Weights of a small image classifier.
Model: 64-pixel images, arch swin, activation silu, num experts 32, widths [48, 96, 192].
Training: soap at rate 0.0037, 4200 steps, batches of 64, held-out accuracy 100%.
Data: trained on simulated stained blood smears, 97500 training examples, 2.8 epochs.
Rows from block 11 of a small image classifier, named by matrix and row number. Rows with one number within an expert belong to one neuron, the router's apart. Each number is 500 + 50 x the weight over its row's rms, rounded and kept within 0 to 999. All counts start at 0. Numbers have three digits each.
Before each expert's rows are labels from the 100 images, of 14976, where the router gives the expert most weight on average: "top examples" is what is common among them. Only what is clearly more common there than usual is listed. The data: simulated stained blood smears.
# router: slot weights (model.blocks.11.mlp.router.weight, 64x96, trained with AdamW), inputs 0-95
# up: expert up (model.blocks.11.mlp.up, 32x48x96), inputs 0-95
# down: expert down (model.blocks.11.mlp.down, 32x96x48, transposed), outputs 0-95

# expert 15
top examples: small spheres; no large cell
router.30:496425463566424473575482463484547512528550597503453512505441486498513485510490521431518474436499479528513419468559524457448464550562634418514471437486466519491527518549466448418556520536463472580508495525512521432545495546456385481563503656557412540554524503529536502578595511494575445446
router.31:482449506483548473593446478448566520516537567389506582489585499449572471430434505495590565455429474541429501495527495467596417618534470575620528474532550530520479429589495426516576496478517529573586530445545524464520537533438452534522454513484544553528516496515499497481518490489569454450
up.0:528490572482559555610490558510496483445477458464376496538470463513540468489539554501470464539429537509432413521534576565523490511571520577412484469536543437576461512451447623382521511512488484461476569464470483555499616481477559497494500502554458482411494382516540546435446474452497537483
down.0:544541542500474447487452588465475541603533456511562478597467529456499385506428571533576524414481500507470411517503473504431521476485527477580462525550563490526420466500490496510552556480502570519496486441450463424402465483471513568457614629496461445476398464553579439520506515455513472471
up.1:469500509560539491466551448470599434492511583488551449518429530518440620515480454506504423511528549603519401522510485529432522578540514384510449506402589477508439538539481594574474478529398501520515548492527528551473506460506477497387463428494490519452564528545490513531525571580541570520
down.1:416488420418497498421535473456592493524504387553529563508528506510472486606535400519575531488471510483511460444457465517498544518437485530459474469628496555487447569379553461489451515436508463344546560499512568460555449463514499501509553568466558462534517467559527520513529510456426474476
up.2:523531507459537514599488446475475446513553498500544413485588522419533535455547478477553490470492463479545482534526540474520499549453559555570551482416491471362515393412473498463561506491488498447571421487495501496575566513558410398451591370541418476512560488489509529572542457534500487535
down.2:432465465464524548484566499515500499450438518504574467427451462478497607547468458538547470502460486426537553523435422478539412431607478480493472519515547507544514474516473584595534483448531519489491410414519494480566605454532563551512482569513482458446458430567493624582505465502536401568
up.3:466476555509494450493505513484400516448385547538456548534562453515421464439495497559486507469519495464468475496541440590447532454460541505497476481417478537438540541479501491582525588505545562606476532494497466382448570537490503386461629476547557588493487402448543434499459516464481550561
down.3:412551440573542497504475486509588555465550476553583519520440448388487526447483524465584526545556480420524511520557390472548468549505469475500484505378443465540503403414473474356418507505444495507442493541444488503482539508487533591507443536447508497496494531533423519503480541491427503600
up.4:534519410410541543562485568418574479506490496506540446458376476627464537585537667496463437407483497510504531509540482552520491541529399506481579498459514466451472504498499572584474495420501487521542446518595413471598477456511451497473508480511478514493521543487537452559531560502517499497
down.4:504540540510542557455463344498557629510452430525493459531554431445456391520423469538545479541438484521499451535470461561534525469531563553481412514479558496486473582508590473519580502506507544454529525549554517559481484531418464529512519583444549554536491556524473407463464482430499425583
up.5:557487530476502504524514432375465520521585480486478538478542433490471477474434505482477624523564480481544476652496456505514415537537623518469511411449400474514486471439478489548571471598460499501493491551547473422536476507508496506442457542506572474535502591515544597488494402514501476593
down.5:480545502536510566499533398490475489482589463476437553449421547421480634445563476462555498531532590460501494475484585461511531592557448499483556485520500558483554534421445539505505552436577447462571453502515416433521499467466573463483516455527505477402548461466490581460548629532502447534
up.6:496382506490594453382503515503556447488498467464481509513569513698500452508538559518495454509535484465547517462479390424493486451537528444507463497543472459479445596508497557479474467541471482492478469566379543473434508570519472532533445523572422486485545441512480417535546515558528568451
down.6:537544570482439407528542528524504444561454403569499536532525446422496440422599417514513483558443475491447522524474465525515461407389520532552493485475497522497496563442521496414590488615528456594504543518555464563469515416544401562488523558436567453539554469482503478473497514497422517490
up.7:506485513515493471556412496525496503509564508502459451546469477528548529560512524481502550484499484505463392552453502419518479396536455495493483493607481362593439536533566542496476533500548573496543497490441436547476535464509592624565560453487399487446543488411463585602432553505493449468
down.7:582539618480467481494525594535485440471444518418540439520473507461488452523465494468471470468510397521451479468530562482492486461472408438435520478549551515472546504458535575528552454524542485528603556458495550527427583572539530473527462506489404416528375451444629550482464474429528459493
up.8:524429470452458526492496487410429510471627463472491467457465590489478483439543495474517528573517540585494456500497559524478573560537546513505446604406497470518406641456519501487529441559429470522487462490503561560524429481559511510534378504463493523553516499548458473533419414555413515451
down.8:476564495533533474440559481651464456501562487444531514446504494441482539546516455478455490481523464484492580479444573427450463488502528445470462455521596586606420458554487562470470538427456519504534473504474425554568486545495425465513637456476472431471500415451546457437549507520588569498
up.9:516577525495438631439533480559491483499442467526563434592493538528487546560486519502585441567509513523560561557482530464425536483526454487531474538501396446410542480492439461504451497486512524466360537570512557533493383516592517555433539456482446508436435479452396466485473482507548548516
down.9:486476526454476536508520460399474463369554496557531466449562430453464570517573498555548493459548541476620461443416448495483584499561483560480512546445501565486507568505484618434468454443546445454526490552482515495454470384526518456453502496462570494478537478496506419411506426556508584542
up.10:540419505559573433496554536533529479487477540544484484543428534552550483478511603447482486538583428514539428436542513478492466485481386554501444461598499452480501412459500511391395529503472406568577502510513498509532454519604543528478545499485442528502410540463566488448604586453478505475
down.10:475512594448458475468535540514511550498502526546463490498499487391425488436444570560486503461460514445566474503503583606457403528453519546622478517530593504460448511359538548524584569536492577485372541440456534524447458510448531485494531468567494488538509509515490488487499439430510435425
up.11:542530433442504499400576493513472465479472497590537478499490523467545491441508544517528493419517486544455490539457518526402386434494454471440431552522479418501392525565492536528520426524552573470570454422461545481553447437455553447492553571527434527498455562487424603550532550580562567478
down.11:600485523519496514613501585484452511462449514482521494470493504485528482582475458461515548485549465549547511563415503526519615450437448524462464441507525427444471517448505490433453432515575528386397539596575459570444500434473464523574500404462454477476515485610514455446463435438513480472
up.12:587498486387450456533574518466397500515562501536528433532540555530540432489462578481532539506458525527472577586461503588430547489569464403436460513479509407537435492562546571528531501461581564454531534457539464436501569471524480426488558513464501447491457492522479487419363496514544451462
down.12:528524593393514476559538506433424512515537528502461486502469482565490453546507453513489423511594506434428514597521519507467482426505454510505584488564548482426500594539496576488535455411514547466583600582496488488515342424464492452588520445493541504418536502528465551495543492457551522479
up.13:515621505482442474435476486496588571469500515554618539462480544470493534440436444531444500514513619520440630500420472524480517483549458436487420446507514518517562517503448493546562450501434528481539582506639494428452482475537588444524496465484529579453466482508400533529522507529538553502
down.13:513510543445470466619517469500399541607545480592510503537430482527485484605597419435478463511554477506518499528445570539550541522481554539440464447340510537467479468500565579481371476505450506492495516525581526478492481449578505493598501438511497501536525567520491470507446498563546545489
up.14:478482487490519644512586481496505507458462441543562472487448534482445568515493472491552433549577452489528506522481542397498477475487478426462506438541518472493426482516563558525436537538463552577402431574551490498501488515616511522428508567502508489517513605469476462326530538555439488436
down.14:463571613504483610521500461512546523620429526439542457483477459423500540507550434542559472580483542448591453486498524468429578446561488464557514479476438503500487635499478497509509525508573454507481541545408513486475436467455460459549519423513587505495462506574397479509530390490507472451

# expert 25
top examples: small spheres; band-shaped nucleus; no large cell
router.50:528426514486502395548411545481465530428566532523504501604429511519439511477476549536362505486495518516546549494529561554437408543567510498496546439566531593494564524493505460413589498477437553548501515540557532460566492583425485517501474486555481544520529514546498432503584581456422426550
router.51:521510413485490484560401503503558536447502569516510454525542549530421517426490523463468452470436611537495512401510573419516458560421523508554572461541472533380511540485519442554615528435515413576504435467534475481555540526408574470534433526495493529547511524532493412553539561471510443508
up.1:555533357484515552466503533487490422489470438456499517661569570494429465557496563423526509521486559540499512586481474586396522497480465486464510577474507534546463395546523556543461413431466523439486556481552552476482512452530411543458497504605439465475451503525513445451462536486523526464
down.1:461498514471547539477559492530442564462542543558556396401499453513508423490510477481449482504531474494554510492558471520529420500544420491542479466512625500509525572513403640467520446512604582462511570511468534504469365390532528511534514481486521471493457512547589493399494552503504557463
up.2:410457540541528404467445466441474558505500485570523546481582546575488545448552373517490507474474557505547450482452541489484482567519556563498480484375482521584532522539399522491503509523477497405456523485425459412497535486435519464461439535451583393528604505426483545515580530479540461500
down.2:475520530410509478496454386504360440531565517494411573512506611480498484507479450435521561542498463495452488463523526497487537525438503503545538571518530474516531478449415442422454581433554507437600493635483495564478493464534441482479549454457557538501567557509546556513509548508406557444
up.3:418584523476519607451503524448463519501498467512532458515489505461460420528461562501619520445436506496569466480468482473527387510481471499522440519455526427488522500538597414569476457455434481532536477590438567586493491534499490447485533446537466416536616486533513510629469499469585513409
down.3:478493567408539423580532448466617481463535636448516511521481468441561515601551505391481542559507458467505528485388458518502519581485487507521507497496567532506584432477519560487440492516520413450566525474533426613473548502523469554518474520499502531524393554482519469399538467479470465513
up.4:482471390520502450550618496527553474458520531476580497555439465514441483470473470487534509469591432394604494503506448416485496501526478404530531544562597459440443464473544500538471489503532537507474489455599503533490579419488438532381543560576497506521514484559554442408523513527502422552
down.4:560531467540432566489515548435520536511469423557477403469585415515502561484439475556530473556537436514529487473503535585520457488506564550571516444476460602621536615496452455476557551529493544476525512480518471512497460529528574560546488592439489452365506504507444448480466448562445583512
up.5:536477447484578592488575510612448374557509520535530490535421499499559472489524554478541492553551557448435520488500477495581459485529448430504500402480602505467483448471529496416484381452525460608541472415528470500472512551528398498457465509488423491482494475517511496622494541477488590489
down.5:546491543535439472527505436429516543448517480329451437576486433565477517524438505533515520489526537552479617471393493517514560533516545509450483532470504425504503519564636547503522478554504530481414381483551472580471515456529560559512515478421505468574503488456505504473434403461561490509
up.6:420469554420548493394483496419417497523584427490579581491515481443406445504493544531551436533510394480619551632428445488521479557491494500454558522528466565513488435497477502499423501489485418499529481468585445514499555478506476494590527488476431519523538585439477525456526552500494432505
down.6:519452561562412577602526400504544556505405569458554409469457506486536527447437488569439537566481585496541458466477564541507489473561548546449425467478444459397414490541451522493469459519541471377480592498557534499494483449467501495417505535511452557462468503453527544417540489495509527558
up.7:462545468473502569465508469569563562480451617410522437520377434506457490510474546441483494536522538418522610516530483489574577505507440466483430559527525519432449426486575484440646567459508494461449504461491529456465497600432558532458521468513467533503491422434493528524507584481531477461
down.7:565477550598468507515541468523520520437536460446673496475588480486482531456505484558511459454436437573468485502414459575529492578544498476505553494446550499523576505607461476516403444463456469570482473581516490469440532499422534543529495500542455506535448532582485415495545415483407442474
up.8:501647485511524494491428494551493557502517434498513544503490530483586388448451437522553474489480543418534539462583592497478551521560511428525485496488488505439506345464545519562512464481512511543543537485564494480441493581484480456411461537487565569523430458491595521523512572592401469467
down.8:506481591553481430438477452552429521534502593401535586420579547461486555594454471510471487476414505450548482461595484502480452471494463511455542481480521489471549534594547485515336499475502503436443451570430489426544535497429563550483491423566542502491542527556547541529506470514480423492
up.9:473527493329542490578451520463422493515492521552470455462486580476507511461525497509519482553468442574437477442628553513495538507414576478566566489437464480509519525535467579416471452580433509601452499544449508511486484491502450538460438436497469455479437503556382477539506480450465407542
down.9:510527526515521452429478514544547509547412494512516524506558494551549432480502499497421563544436536456484494472607547474522504450573521467393375544542520528535455474475509485621501557513599594484526497460482513536507504525404519422559561502465569542440488479496602517535385599587509487518
up.10:532482535501440491478520576430480483491526537482504588517548580460468604425480531507567428473442543552516500490540491523487520467490487645493493464444481623485492526508496418503487606513408549452612495463522459428494460496500527430516406522539527482505498605560480460478405382521486528443
down.10:524572444452595533515468402620417458588434557518476547437500605543475442490531566447495552576523490433457476560475467425512564495407468523458529558570483469500455572504473550498539485574521497511439466558508485540499425533521441420459592514521459436508506447534509613463504510525505512448
up.11:497489424433563497551548532504552461426442487455522451558455454549442398465563479504504519505436474590571402494580424541494514491490414539431477506487565483462525561515417597559441456499477504572537415550593480475437529478499474497496563461510463489430464515606485630488465523472501495552
down.11:534408523575491460502576467470491526545526547523533398561511512549438453555461486485516486471511462479422523441553530473508486420442518382538495498492398456596446578458468497502545503572468490406534475464535544531513460467544537535497535620479522473350436556542601518441493429456488495532
up.12:468392481540504563546495496532459547504526509442518498478513461489588479498533367516498503489479491589499455565532528508599433542531508520506494451452435514559597629515545467468493470554480490469464504508458517341578502450418466546539536528469447478507610499446565436535507550412505432550
down.12:551509523394521482466429482389467509491602483472516570522516516452479485506446544558538562547550541483502552457545530425436469524521571466539447583512476462489544453541432482586462537538565497538403513470504492482473568597485532417427497514533599541553419424489547554494493540467478398603
up.13:526479457475450326470539588531443439514457403530441482535490555448557515469519485515626478486491491536536509421550449532496433610455435517517489440536412531481597502500495530579479468477543467558509455484476486433488509619490571515520586480506432513522438512489510507510555569569491431487
down.13:538516524512506477523519439523498510475547545575438533558558500476334583525496472398420468447419543472523535527584530445428536530386520500484450524513545458536459435399426515493468448432486441460490507529554521525546487398510459601487465512473483500538515394508494620517543473459516468500
up.14:544500477534480485519542521477606482539565561454525451519470479540517486457573457441523524497475606459510494535587509578551555525460443552532490479437562537470417381415520579523510518558487551431463425605570408506476493441510466446428584429479488398496524513572521531525455563483470447552
down.14:476450490507512499458562422530602453531526500461548436540503419538443549480426513532469471554471379476487569449461434503490499436513522435529538557495487506572462603529450400524547545486501535462463522522393490507511443500554521659568403513583519441415444483516501538525546461485477560511
up.15:594487493665559551416475499504565437579496535452529469501493525444518486512483644456482441517560518500549515568528470559435541468536492474453473603506455439461521444509429536532546456446460545466510564480435555485503515534486557494493537445495463570569520486459588441526511568460483627487
down.15:471566489486569515505633520380451531417484458553556396466419436519495413473500595532473387445491505541534511534476488535525445475517509515527413513537602566512527487569518536402412466505467483521458499507497530461418443443455506545513472516465434506466481537574450454437511446482517411530

# expert 28
top examples: ovals; lobed nucleus
router.56:491470473545571412449441460479560461509519599431451507496450472473420446522608560425463573468506552489520512490465485494467511455515496472523530439496575496523432501567475402402553498510443484545492475562428560479548479639477508531517447363585515557577466543492543459497541465571530526484
router.57:536406505493517394498464510530570601503538575505364487531582549410432501466441438384474550447530559540409449503490478531454473507442545466512520439432538465419476517445460447457516495523564413509487523480507499487528442510443452552523515474557530538529512475504509411559494580463533447601
up.14:449437462437539492570570496484562459378459522573450513543524482555442559481535484513549444488543383573613535592493483401525540506593441570482379513433573469489421472459546454469500538572488492494518514541557527534563532435537437517482498501459482548555504482491468485447478457524463578463
down.14:447514533533586485445519401558460506494571518419472504495464525498479471521558404444406506597454516503592488464487493509545471505461508497508599512489437466463456575545446432437521509582518492465433564558499441506511577506505484448437575437495488482499432507477529467414556442591497449657
up.15:508505435478506458432557484516520452470521538496589453529562485515544472529506445518499452410427486536484529478504417616432529513628463595451506572363560454554510450508540537519474484476454464585549483500597458585511484418568443451425520432520580437491480541573487513521457529519475497523
down.15:495419470543419465434568408531539387573447459437467432504402453466601504558454516493541523589503464483498540531476492430529515453432486477527493437540508531535427474544530476525503489522521555432498509490516487564582413487516449588512544518488513438527577579520601418532469447405556550502
up.16:449562517423412488484492470481508502478491530587483527537560539518495532478546546516516537517455506448441540563556576526396457441460487467535598610468549508552554486512506427497505435449485473593491540630416440557452597580494491455463493534531560530447440462441522430541576556527458561450
down.16:560518529535433473488509521485518504518534574519484592428527489549524473561520516389561471525462499488497600494500464569506508458505550501396425539464432436378486458527530548441496478501396426404506498443541557492561607473472511556504395415460517553581572496488532545432533454521529528438
up.17:530480476513478471559453497535459476463443519503513472504420422400487563528472573506448521458403560517548520499476606502439498472560529522409496530520529446669494553476513415452494543455495458489610513572503519583443490488515507446464404470457397447458547461537495511558465572446459567466
down.17:621517494466513578548540488478567463417484496469550497549444516528560388521533501497514466465459470498480524425593474547544535588475514577548519474546447522520501445497549593493520541541472533544508493324511441420411429525467403499575567505507499523469521485395511513455461485539576496525
up.18:559485500584516516452523455479530423504507480492534474454538467453485375407527453600399416461538598479517464549451478496475445464496479480575526537571558559402516518494461574504458507562570442499567523585407473471484535469497506541471594526507422425605473541480473538473507472553561439494
down.18:437513546484482503464537573534501518540545397494510423570440520565409543525421518491553516556434562453432516546481542422516509436544362564438561519485514509483464576479448386522497518432530435491508553518442516530477523487507469496613430474476493577444552491411480557527566486460531568563
up.19:560427438448526459421561540507563471549441546527439494405465419529464493485519555514441475485493460516496462476457487518552582494482526510560478440506545534507611524462488525545446544553528450582517507584502507437545551420534416496491461545365484445479539546506499415433541543428604608497
down.19:452453508549511592487416453508559510489497506513445550571483535476399503485380443488517481475467580423399507509489508411555539514451524438454503534464430507481518577471545382503477573558503493556465602533496560513486521552554529582539508479662459505517451496513435507511554457449477433489
up.20:453472535505481495479442519437432505450529577532414612431485486530524515470455541552410506474462509488459398451556523490561517549457571475551518523384442549482497482493486490509546586580507462516497506540473484493439644577451440467422496488452563568533537471563435483496609564506478521590
down.20:495535475508585307468582502503540498514534516454551603563448544525560545452511487485565553378509514505472492446503460461543423504417569450475533546460519394480530467501540544504440487470539517525457443482544528448499533474383480427556516452558552480461523524538473508497468615497466568506
up.21:531522474518549550498566520487534418492475537428543487489549558439456555470508471529456486501509498547540524510464522523482412544473478628503557500482546581496539604463467467439501481636496459492472425500499559486530417436666514482441552494556487525452421523540524408418444421534500431455
down.21:455455483528448564524507446557491431529555436596492425491500552427477495495569436567516499476530477489591534567357437476475485446514472544489495516554495528530418490581424541470488538463510472540528632497467479507572480513542417471449567519476558542401539555458476478408593551571487529491
up.22:509489500512528567554598565481423517477446465517545465541519473386437564445495480491432563506462424446528502446501534547470478465485425562521558552479488574369530593447507460499589506527507483524461491448504626521533432491462465498448436604446602563491434489506510486561509427566460493503
down.22:496517574412453547451501495507469487560499579520535522443464508490606526535596565607452404514511493522441502509466423489487466471645526536415471495519479412545411468558533615445509531517502483506436535519493401523536545527465484422478569485546414471458540459440449505450551519531543500447
up.23:511392585441501518462510521556500471563535502484438517475498524515500450483533429443390545491452472484530469497549513484565519499534613544505545369350514549436508432454534526582524461517445408561483402471465594435552491504488463505499492554455477524583514434517545529501517461532442580539
down.23:418598499442511465455542478540553474450484463521455468552491498375452505530523462505470475476489574486510467525448506478535471490583456498465451549486467507517511500499506546534412575506683511522436479600575445508459577519463529506451452501518589504420605463452490482486575598453446423463
up.24:499486424457513553518472518561463484440560508625534489509519467454484467513445449510569509535488498541487633508332498533430398463471420527465522560461526583506472491517550413517515465467453502570477485485530534544451503415529449473471511544495506540487502412582497395493513519491611597517
down.24:557515449596380536486561428459529459530463556468413428455526486511576507487616530474515499553487457609554511516455431569542528520400547500494441434514466424449489550504467545440511467520496540398450534464567482408597503450506417467437510481532492517520479554572520485439485487563468548508
up.25:549588424444540492459459502527470478482553438463562548517461455513558532440483523518463456572456508520475533451476588501560501522483498503497597470488477465516521470569474435543541516523505477418609540419540548375469475505554564499503491486444459316510510560446584561546521465476492433598
down.25:521540563417442471478431440553501540418583542470463499551487440528509493491458508535576545524434495493508311528523523524471487520499522583538482538494557453476450502522497537539551517500451509519456477529391546442478448502476433487579523474471379598462559422455527471589465442598518447509
up.26:484540524519603500537518554495492600476407546572504473480436434451482484479443512502473471400450473490598459490512544490519502474524579463547581498516518515611463582447450400508447461522404387521454530507508507607462453473481503444478449466543575430470548586520546430410497552485503525515
down.26:483422488544500575489433489467463416460521525513538438559472436477465493536536547544597386442513475427407531514532445496497476528536447561438469477489410456534505557466562541492485514476559506538544518348486582516486450435470468494574536560580515517524499440533341512541469483530557542531
up.27:557439478544455419502527482512578442509495520593423418504581450551439455462481476532455512461472443412485523450566485494517439486521544461544513467589536482542513490424389489512542603486569513553524503465478455517491576578536426451473433518533545485493468486494518446412579564439438593400
down.27:396585568505507476549573539525465539523585523574435473546502477444404457452483588469492452563559484420500534459477455556457500617476579486458512579459474489504482480407452562466519467531483416476543525465535563477535559495489496445607466464532565480642566522530478450471488521490555486538
up.28:573529490399534473534519546483421478434451502506476521551542519442426494502494534520473453576551483486569483544484523547474454409547476551475496558500511418507536557507466439509460418512524337560539541563507509553442602461456523483496602524595494487482430531497532523417556407402510555454
down.28:585600424542544508516476502488515476554434504501517503517456486427414504507573534452544513514447505444472583449535515498499502424465550545587531501440481527475407520438560504484478509511474515459392491393487424500516429370594480434484512540518450543397456506555463491423533524501575596556

# expert 29
top examples: small spheres; round nucleus; lobed nucleus
router.58:458461512596501461599536533489518514422466510414448468528469511470453449501523496389483425386458480542534527480466576523425513426557468437602593487521536504481494423526462527472606506489428481570497442562508586442484526610471544531512537461549544553487535503485503468437499477509474393432
router.59:536512506537522470532475569472537538503533536434481476593425457460484467504516536390458445510509540587556593499470579494580518457475581454535494449566652508540508451500467460504666522471537516533523549507553515553555427570472483536551453546585521560531539515481504441511530521529565500592
up.0:550446543542559475521522535410495477541533518421528578492593521440517519526456537563537515453562553485543486486522507543495548509543560411582518509516511472455438475504507617474504492488528336454515523496435493522438356532404485552466518367478497510519549431424462490459538461524573513507
down.0:430482520441481514449506504541462587507533444593479519513379452514498552577489460452437398493466552548512543368534451385600488619493511541447504455486517537556548471522562537452425549495421551598438528507522501485464489478559540512481458595546511481488419480521482510517523516556532550540
up.1:541493456447479489564515509517481484399454522459616529507415486555460541542491512455420439522437518492514559543503435521412532431598508521485426448447545593487469499514452500508592485478445468525476512533542514589548512474549506480558551325419460535479469453546467488488546579587430509533
down.1:466464558457517546454536473480564437487496454488473514561483469527568478482488480506439555469556523454423466513389503482522512568521437490410440520436471466540485505505529548456446507516522544471594511556495481381460496311496497547376515604559544442515523509390518503503506425450544512448
up.2:460458610467560521519614486522510521536542563484576543501635463451576444499513495455539475566548450483441416490482492471476386465482528494525561519320481497531513452478611463484475443488492529528577516490497453449497477534472481411520407437547539469509469519556490504458562476524458544537
down.2:459457412506509462513459479502557482505458431494527499442465443549471535443501408504533424439481491499584560411595493484597495421447531515437470550473467459516551574453518439607532485537533439514469501552526587541581469429500546520466507559446433513408587632447483512520505494578547499495
up.3:485470490554409517472478470467501521534520439541454404490452417587543440504486524506477531491478602507551488459546466443552539521486494358536565522495475476530502483485461569502524534555620460434504512572495586483492593514380458506516501464428524557588514561406499556460413515533483480600
down.3:539561472542496489434564513571480509498558468453450566490555458506430478442548554472541539567464430489408483527531511433406600452450468551424577501524522396427478450465551524613507488481426558544511548518391449464505557552525558453584515544492463508492540549540453501473437507417413498504
up.4:516521568461512548534538475536528552453588546459513463434460483507522538489499493583471504486538558613534526478478492509487527438542473509436519457482533451493394507521601475403523523456428462512563396537402497608570522521318521449521515499439484519463510495478497434450607496478579496493
down.4:463449493539486510468556519457545455420447498516535626550473436581560551513540435439611547480420536531514429420506472547526424576557505472487471502446400518486515631462560506538564441502549536475516508456531486376386432411516534519450512507518514470510516468573453506486540492474486531503
up.5:488440494515457432488556504384518499393412556495457419478432467494472535458484514539453477491419550495483443503501438602459572529546510523520485512507486515494444501399571552492423506527483437480557536695495541555499506500537452472542446547486550574536555538502551469536530611476490563523
down.5:495564546458502553483440450585478506464482606426545474566526498492550492471483518496540528431419504575456540464503514457473531486538408472375555520429484440479540476526543418481567534444491516472448541484475492401524423441449562552488538472607544540541520432488527496428549401447605486572
up.6:416537436473518467504532560481460550463411487524562620592492565469528493493527431520482460559478585496427586506544479475517598400556493425503501511494537544508493567404585560505567490478444439427526512526549492492472486481432468553560493392469526483435515475413532542553488580533491416484
down.6:479502577438566516470526449524414576509507496443534498517522458510544496505470529531420501468517445493428551494476473485507437626480429559395454508506511464482557495541461514480434412511524597570429543550390481451518386419495568435374534566501503495568527493549479464497509582504498555442
up.7:481490476433462476499472490528570453519469427619447451496592502503507486506488505490448550520541411456481488488492447580522512495538431538418537530378471389607563464593472497551480483438538565537483508556457520450574504508489531465442439504515482523453490503548576601453570586454534608534
down.7:481539429496555598477529471441471534561453509493549475576509527476469522453579497463548463490489542508441494497557523502587499471472574540542475525469553521366384562497551436563493540478547472532562552427601502543492451515452494462499554524422466482348618537522467487568545501430504440490
up.8:452503592556469455548379516569522519531456445471455532498526451470511608472528433561540534483474476469507524564530446527424521531502480488540529504600519558581453512540512448490613496514521524530508489444493414414500491496595523648490429502504488490549492508423434543504414455449619467474
down.8:542496573528515475467495532480504481503463495578459521537435539576452443493443464466477532448573484545407343424479469535510443566410546421441460482542447450551533388480503547467496526496509432485498573498464556535371514539468470491519397464489453438512522473502535472568477452541408572447
up.9:484536527516535450498420578462523440512573492508491590547508498608480533440423471483523479466440494454438610412467458491499478594414530533589498507449449502497573527494487503508558551509664518499491470424479427396482476564452449482536499518516522534485442527477527495578608547469512425519
down.9:497459441444574515487477503494486539544512528505513521422523536493499514469503489479490490448582481488498424509520597523458558536514539466576509564521505480589383396485451482538534526445384459498518480604577483558520490453463506539608439513386499480466567603443465458517427507562449546379
up.10:466591468510489471472530487567541532437460426502442492474572518443493429487500508463517494486552491442518631510519580498411432476547524446475522475391483469509434510500560435574519462435467620625508459546499545571561456487511502537455524461510565454438546457533493484446469503628464533590
down.10:445471506527479537494521477421512470575513576511562506565515459590574562473539448445585485583540377434563596545486446477553446506418555519514486496481532520534517505465448506502464464448540510435490474398440360494580512441459444486432514474450540467514574493498549506573537464525445586538
up.11:468523487410431492443487441569405616472557435523536520508483482444543405513495465485588454460521525503419531449512581466519553520480600478610505608455483567518565486561552440429525494436504524472506494458369481552483424572487510575584535490492478483456493515466520472527429478498525459530
down.11:472539526519509512509454615485563447488513439367499591449573475508506571526491466529424468461528491508480549473474458578500465519589418487391422507483492517497492423491491589499495456468548478515552420478529462538588581517434508467454480466459474501604573626493516543553465544472498533402
up.12:493492535454499439415512484459540476559542528472587475517565522465541508661480454428517502474553466548496577491548517495568396469499522507486459520431468512616565499464518505490435460379412559514464492488484536465524450479506527546671614461465417462505502498525484429488510490506518522540
down.12:448465412582443545518474473490480530515516394516510419517608518586439508502523457467501486575474498470575579499486531519471475478434463480532466526480512597389532512600476468603451445525505505454503412538528489518550546501606462542379468490501614518542460514530493495529525616462497485455
up.13:504539494536420527584470482434573486459459468506586469506441428403485633445501563473514515389492524455530449490443527491499467480565499445468541529439499476502481517494516480492535473402461498523491512468486531575463507516475480443530534476539500597485572417498387466517483525709508545508
down.13:469569472495523580429545525510413470505474556497568560488492550564575469523545504505502559572548469455488572456414485479503497583444481462476491454477485510605518492556491523517433532553416523454504464573580444526608487405486451517458599572469504457464445450567566457517580412449516591521
up.14:555466485501563549523429513479441451550571546428560445435445538567591488626529570546448473555556539473415441537532485580472470383497503515477484629497415490461466491520485420585496470466430495492389499488515463572492465470533499531482502521539482547437411491567465542517545551527499483486
down.14:496445452516495447544545480486522514457503445513498474429491554500539458483509445494498521455535539597486438517446458491546495405604493479503427428489621576498453429504549594447490471533568558534555481506491488497452449500393565485445530519476578334536544455426501403457500581538524547475